config = dict(
    arch='convnext',
    dataset='telephone keypad tones over noise or synthetic speech',
    targets=['number of keys'],
    num_classes=9,
    activation='gelu',
    mlp_ratio=4,
    dropout=0.1,
    layers=14,
    optimizer='adamw',
)
Rows from block 2 of a small sound classifier, named by matrix and row number. Rows with one number belong to one neuron. Each number is 128 + 32 x the weight over its row's rms, rounded and kept within 0 to 255. All counts start at 0. After the name is the row's rms in percent of the matrix's.
After each neuron's rows are labels from the 100 clips, of 14976, where the neuron reaches its highest value: "strongest on" is what is common among them; "lies over" is the class under the peak. Only what is clearly more common there than usual is listed. The data: telephone keypad tones over noise or synthetic speech. In brackets: how many of the 100.
# fc1: MLP up (model.blocks.2.mlp.fc1.weight, 768x192), inputs 0-95
# fc2: MLP down (model.blocks.2.mlp.fc2.weight, 192x768, transposed), outputs 0-95

fc1.263 096 [153 215 146 138 152 178 137 137 113  98 115 138 146  49 146 135 120 131  91 107 142 108 134 146 110 107  97 101 143  76  75 130 139 147 109 100 106 135 140  65  84 139 152 179 102 126 132 123 138 104 115 159 134 132 188 182 151 131 110 122 140 143 118 129  69 110 196 138 123 134 152 141 159  78 171 193 135 137 130 144  36 140 141 193 145 111 172 142  81 145 112 163 153 118  72 171]
fc2.263 095 [113 113  72  93 111  99  68  84 156 164 102 170  89 101 144 124 189  95 125 140  87 144 144  82 120 196 156 100  50  94 132 141 131 121 132 140 106  87 132 120  91 134 152  91  52 169 137 129 188 102 156 101 147 137 155 118  84 141 110 176 145 141 157 106 106 122 112 121 122 117 112 179 156 153  54 136 136 147 131  87  92 118 114 101  87 106 142 100  98 165 173 174 128  70 118 177]
strongest on: key "0" (75); pink noise (48); white noise (41)
lies over: key "0" (63)

fc1.406 104 [123 172 137 131 154 203 129 109  73 141 156 146 130  94 154 128 108 115  86 116 173 133 146 123 126 143 108 157 167  88 130 116 115 172 154  71 114 111 182 149 153 104 168 152 101 179 102 122 116 140 148 143 122 143 154 106  75 136 111 120 107 187 109 166 127 139 156 128 131 127 125  91 184  62 141 169 119 120 142 155  92 112 160 155 157 109 151 121 146  96 102 155 171 144 172 154]
fc2.406 111 [162 106 110 151  89 156 135 114 145 131  99 148 137 188 166 104  90 101 130  83 126 149 166  83 145 134 160 149  62 116 126 106 105 140 148 100 127  78  95 116  83 117 135 103 131 150 170  81  81 142 156  85 127 191 138 171 145 139 137 149 144 175 135 123 123 160 103 114 133 168 121 154 143 148 108 119  99 156 145 121 122 197 123 102  90 141 139  94 164 145 134 175 113 113 130 163]
strongest on: key "0" (66); pink noise (43)
lies over: key "0" (51)

fc1.203 096 [149 180 158 142 128  95 158 152 145  97  81 164 128 143  97 113 146 145 101 109 129 106 127 100 123 138 128 125 163 162 148 142 165 106 147 115 106 191 132  57 162 155 121 107 106  89 155 187 164 108 131 174 163 117 157 136 127 120  79 108  86 103 115 125 132 146 120 154 164 153 182 193 134 123 147 117 139 109  91  83 120 158 155  97 171 165 130 128 144 108 200 156 113 176  66 170]
fc2.203 101 [ 71 102 107 146 149  88 171 149  87  96 145 141 184 161 107 167  99 174 131  28 106 170 129  88 103 198 110 142 124 101 129 123  72 175 148 114 121 155 168 134 106 109 116 138 116 148  77  86 134 107 181  87 139 107 127 163 128 159  91 159 152 131 132 175 100 112 148 159 121  82 188 111 121 144 171 143 124 114 126 153 146 111 188 174 160  75 108 119 102  98 123 165  70  66 120 116]
strongest on: reverberation (90); number of keys: 7 (30)
lies over: key "4" (26)

fc1.523 108 [132 211 131 156 161 142 134 172 128  91 132 137  88 111 156 133  97  84  65  75 113  76 140 154 135  94 123 137 130 119  80 143 173 158 146  99 119 153 147  82 108 137 129 147 102 135 124 172 165  87 140 187 184 134 184 158 119  96 113 134 138  93 162 173  55 135 177 160 152 133 146 158 175  87 143 145 138 142 123 131  66 163 140 141 172 111 146  94  82 111 185 160 150 134  70 165]
fc2.523 082 [160  98 113 165 144 133 152 127  78 176  86 118 108 101  81 157 136 150 109 131 174 143 121  82 146  88 150 114  53  93 111 131  68 167 106 147 138 133 112 104 163 154 144 170 126 148 140 126 170 113 120  90  96 137 131  96 193 145 166  83 140 156 161  98 116 139 102  86 116 190  66 167 101 171  85 178  70 161 112 117 160 173  73 109 128 123 174  70 110 126 102 191 146 138 129 141]
strongest on: key "0" (63); pink noise (40)
lies over: key "0" (51)

fc1.258 096 [191 255 173 156 172 118 128 122 130  66 115 117 110  52 172 150 123 119  90  50 123 115 129  91  91 121  74  98  82 101  74 101 146 198  94 125 117 110 113  69 103 145 206 119 136 109 130 122  56 151 123 189  91 108 165 140 147 122 104 153 138 121 126 152 105 131 145 126 156 138 158 139 158  76 115 169  95 144 159 139 110 133 154 165 178 104 125 180  50  86  92 149 153 156  89 126]
fc2.258 110 [121  99 133 133  80 111 136 106 138 123  67 186 119 152 183 136 151  67 193 106 180  93 116 143 144 174 141 107  62 140 200 117  97 167 141 115 146  79  66 104 129 107  91  98 112 156 140 140 161 180  88  62 163  83 143 116 111  93 126 115 125  99 117 131  86 126 121 105 112  91 124 141 139 144  77 174  57 152 127 113  78 158 166 103 150  76 151 136 175 128 113 174 124 104 143 105]
strongest on: key "0" (61); pink noise (44); white noise (39); number of keys: 7 (29)
lies over: key "0" (45)

fc1.730 082 [117 137 165 172  58 123 156 154 112 149 156 141  77 134 123 136 124 135 128 106 102 123 111  75 104 122 132  70 113  69 118 113 141 149 154 117 143  97 138  53 114 133 114 114 136 117 102  74 161 144  77 126 132 162 140 153 146 178  74 147  68 129 144 110 140 142 103  96 117 178 137 170  98 121 102 220 172 197 122 114 153 107 144 179 130  51 114 134 118 117 139 240 121 149 135 126]
fc2.730 092 [105 149 124  92 173 116 140 144 137 114 144  96 204 102 119 146 135 118 144 128 131 125 138 166 165 117 118 190 137 133 100 112 170 165 133 176 107 128 149 177 112 121  59 108 144 125 124 147 145 179 148 126 177 102  67 172 134 167  90 109  77 117 100 174 129 142 139 128 110 114 132  62  53 172 199 152  87  97 132 125 120 136 161 141 165 104 139 132 114 115 147 155 141 128 122  71]
strongest on: reverberation (54); mains hum (48); number of keys: 6 (31)
lies over: key "#" (37)

fc1.609 107 [133 166 192 146 110 154 122 137  89  52 198 114  63 103 197 105 161 136  76  92 121 157 119  97 119 156 102  74  98 134 122 113 184 197  91  82 175 110 131  73 126  98  83 147 139 128 128  93 151 151  74 207 141 137 187 161  99 162 118 111  33 117 136 141  83  86 147  73 161 153 119 137 156 142 126 146 143 150  91 151 118 158 143 137  71  83 170 108  81 118 201 161 148  69 121 146]
fc2.609 106 [ 69 122  65 122 121 108 151 151 130 111 100 119 203 145 141 143 124 155 129 121 122  52 127 157 127 108  88 157 118 130 108 134 156 174 139 162 105  91  69 130  37  99 114 145 151 193  69 139 156 173 160 100 161 135 123 138 131 129  75 143 139 149 114 174 138 150 147 119 119 155 133 102 110 137 141 124  45 119 154 174  78 142 119  87 119  70  75 124 144 122 141 152 125 109 123  84]
strongest on: key "*" (54); number of keys: 6 (34)
lies over: key "*" (38); key "0" (26)

fc1.139 077 [118 145 131 160 173 114 115 162 145  95 123 186 133 143 117 125 135 110 113  95 102  90 128 110  97 138 116 132 174 144 178 146 228 132 117 111 104 120 127  71 169 185 115  75  81 123 130 141 164 138 111 220 234 102 167 153 114 130  87 107  95  95 115 125 127 122 133 119 162 131 103 190 128  52 134 178 153 150 136 162 121 149 180 144 186 139 116 127 112  93 140 182 103 149  88 149]
fc2.139 087 [128 117  74 116 111 115 153 163 144  72 118 172 162 175 136 109  68 111 183 161 158 137 115 131 188 121  67 191 115 116 135 134 105 127 151  52 109 150 142 139  80  79 128  99 134 109 129 102  69 101 181 108 141 136 148 170  94 129  95 128 159  74 106 168  96 150 118 147 124  47 155  90  81 182 166  97 158  89  97 165  76 104 190 185 211 107 114  90 171 111 167 149 114  95 121 121]
strongest on: reverberation (82); number of keys: 8 (31)
lies over: key "4" (30); key "7" (28)

fc1.676 101 [ 88 163 177 124 136 102 160 179 107  96 121 168 161 153 106 105 154 125 116 137 122  63 110  92 117 117 118 135 159 168 153 105 141  99  98  92 148 177 132  51 195 160  74 111  79 125 144 149 208 129 110 175 162 103 174 151 111 133 100  89  99  85 108 116 136 142  97 105 131 132 107 185 141 117 141 149 142 130  90 105 134 166 164 129 161 142 111 117 139 109 200 203 100 159  78 160]
fc2.676 105 [ 99  94  79 120 162 105 161 129 108  75 130 138 165 156  92 163  65 190 144  70 122 132 140 106 142 154  83 164 117  98  98 109  81 114 178 115 107 151 208 116 144 101 104 116 110 142 115  78  80  88 199 107 191 146 151 188 126 153  96 163 172 125 119 183 146 143 130 142 109  84 165 105  94 142 180 130 128 101 107 160 124 117 165 125 158  86 108 118 159 129  98 186  69  97  96 113]
strongest on: reverberation (83); clipping (27)
lies over: key "4" (29)

fc1.418 088 [ 96 158 163 137 131  95 161 177 150 103 112 186 117 161  81 128 123 138 118 141  96  60 121 111 128 114 107 132 128 173 157 160 177 123 153 107 154 167 142  60 188 162 110  84 100 130 159 171 202 115 133 162 190 109 148 166 105  99  99  93  95  91 132 109 135 133 119 121 160 122 102 188 126 132 151 106 166 128  87 140 129 143 153 120 166 153 108 126 120 109 184 180  93 169  97 154]
fc2.418 083 [ 95  99  81 116 149 102 122 139 120  87 128 139 161 117  90 161  68 124 125  93 150 161 154 133 185 125  75 170 108 122 109 149 103 114 151 108  91 168 156 128 119  93 116 167 122 132 113  98 124  81 191 126 166 142 176 188  95 151  80 136 173 101 122 188 104 140 145 116 136  58 173  81  75 162 201 175 151 112  84 141 100 128 159 148 147  97 111 106 108 112 133 159  71  76 112 109]
strongest on: reverberation (81); key "4" (55)
lies over: key "4" (31)

fc1.278 089 [113 190 166 141 133 106 177 177 124 100  86 189 111 149  78 123 107 136 103 143 115  45 137 114 132 105 120 153 123 169 139 134 156 104 144 106 143 178 143  44 156 155 107  97 124  97 147 189 174 107 121 166 162 128 143 180 140  55 100 106 121 100 132 118 124 136 102 152 149 119 111 191 118 134 151 128 136 125  94 116 133 115 149 134 157 158 104 152 125 104 181 191  89 169  47 150]
fc2.278 088 [ 94  83  94 126 141  85 122 124 128  73 124 138 151 102 126 163  81 114 121 114 146 155 157 139 151 163  89 161 112 127 130 140 131 140 165 125 119 178 152 129 123 105 165 138 117 183 109  61 135  79 195 114 181 143 165 190 117 135 100 174 185 118 130 181  80 138 165 126 115  30 174  95  77 164 188 157 140 122 126 162 105 108 163 135 125 103 126 120  95 112 123 121  82  90 118 105]
strongest on: reverberation (84)
lies over: key "4" (31)

fc1.407 105 [138 199 156 143 159 180 126 115  75 157 135 152 128  49 129 130 115  97  89  95 128 103 142 138 128 115 124 137 142  77  67 148 132 185 155  94 100 105 171 122  80 120 135 176 118 131  78 104 143 139 127 169 145 124 153 126  93 112 117 132 149 137 151 173 104 111 216 133 142 114 142 130 167  57 139 154 149 125 115 145  81 155 120 151 162 114 162 131 116 112  95 148 181 147 124 210]
fc2.407 118 [167 105 112 150  89 120 123 121 100 171  77 143 112 113 199  87  84 142 122  87 115 131 134 117 154 149 176 131  66 159 169 105 111 134 131 105 132  90  99  93  83 127 165 138 105 202 125 103 131 135 153  58 186 177 149 166 115 143 149 141 159 181 136  83  84 133 112 103 119 130  85 175 111 168  99 148 128 150 117 138 115 161 111 113 100 103 183 100 141 131 141 185 128  89 143 199]
strongest on: key "*" (61); pink noise (50); white noise (38)
lies over: key "*" (56); key "0" (26)

fc1.207 127 [ 52 168 120 213 142 152 130 183 148  94 162 165  63 114 156 107 130 171  58  94  96 104 129 209 168 132 109 138 169  49  97 125 101 188 137  82 127  95 161 102 139 122 139 115 153 175 127 138  87  83 123 131 123 127 117 152 115 134 164 113 132 117 196 151  62  95 128 119 162 133 143 153 127 152 123 127 148 119 136 161  94 186 115 148 102  85 133  79 144 131 133 152 142  93 127 117]
fc2.207 111 [129 100 143 172 133 132 152 140  72 131 109 111 164  98 159  98 109 168  62  96 130 106 140  95 126 152 149 156  45 132 185 115 115 162 130 128 120 110 124 129 115 128 157 121 124 162 116 125 112 144 163  85 174 164  90 175 150 185 113 112 105 169 119 118 128 120 149  79 136 143 167 132  98 172 133 131  99  90 130 143  58 167  89  57 101 146 153 111 128  85 132 147  84 101 170 161]
strongest on: reverberation (56)
lies over: key "2" (28)

fc1.392 114 [103 189 118 209 116 120 145 149  97 111 187 148  66  58 152 113 156  89  39 112 122 121 141 138 133 134 150 131 134  87  96 113 162 210 125  87 134  85 134  96  87 107 127 133 159 171 148  93 142 148 134 198 165 132 167 148  91 136 139 111 159 133 148 162  75 126 166 137 127 139 111 139 151 100 115 146 148 121  62 114 110 153 110 165 103  79 215 102 106 134 122 171 123 118 147 155]
fc2.392 119 [115  86 112 153 114 119 165 183 118 157  96 125 186 131 161 107 123 100 110 108 154 110 156 121 173 138 148 148  91 139 176 125 137 152 144 144 118 113  75 134  93 120 132 112 137 185 114 145 141 189 151  58  95 148 102 158 103 147 127 113 133 161 166  99 131 152 137 142 115 110  86 135 111 146 120 148  82 138 102 189 150 174 120 124 143  79 139  86 136 109 133 189 108  87 183 158]
strongest on: key "*" (59)
lies over: key "*" (42)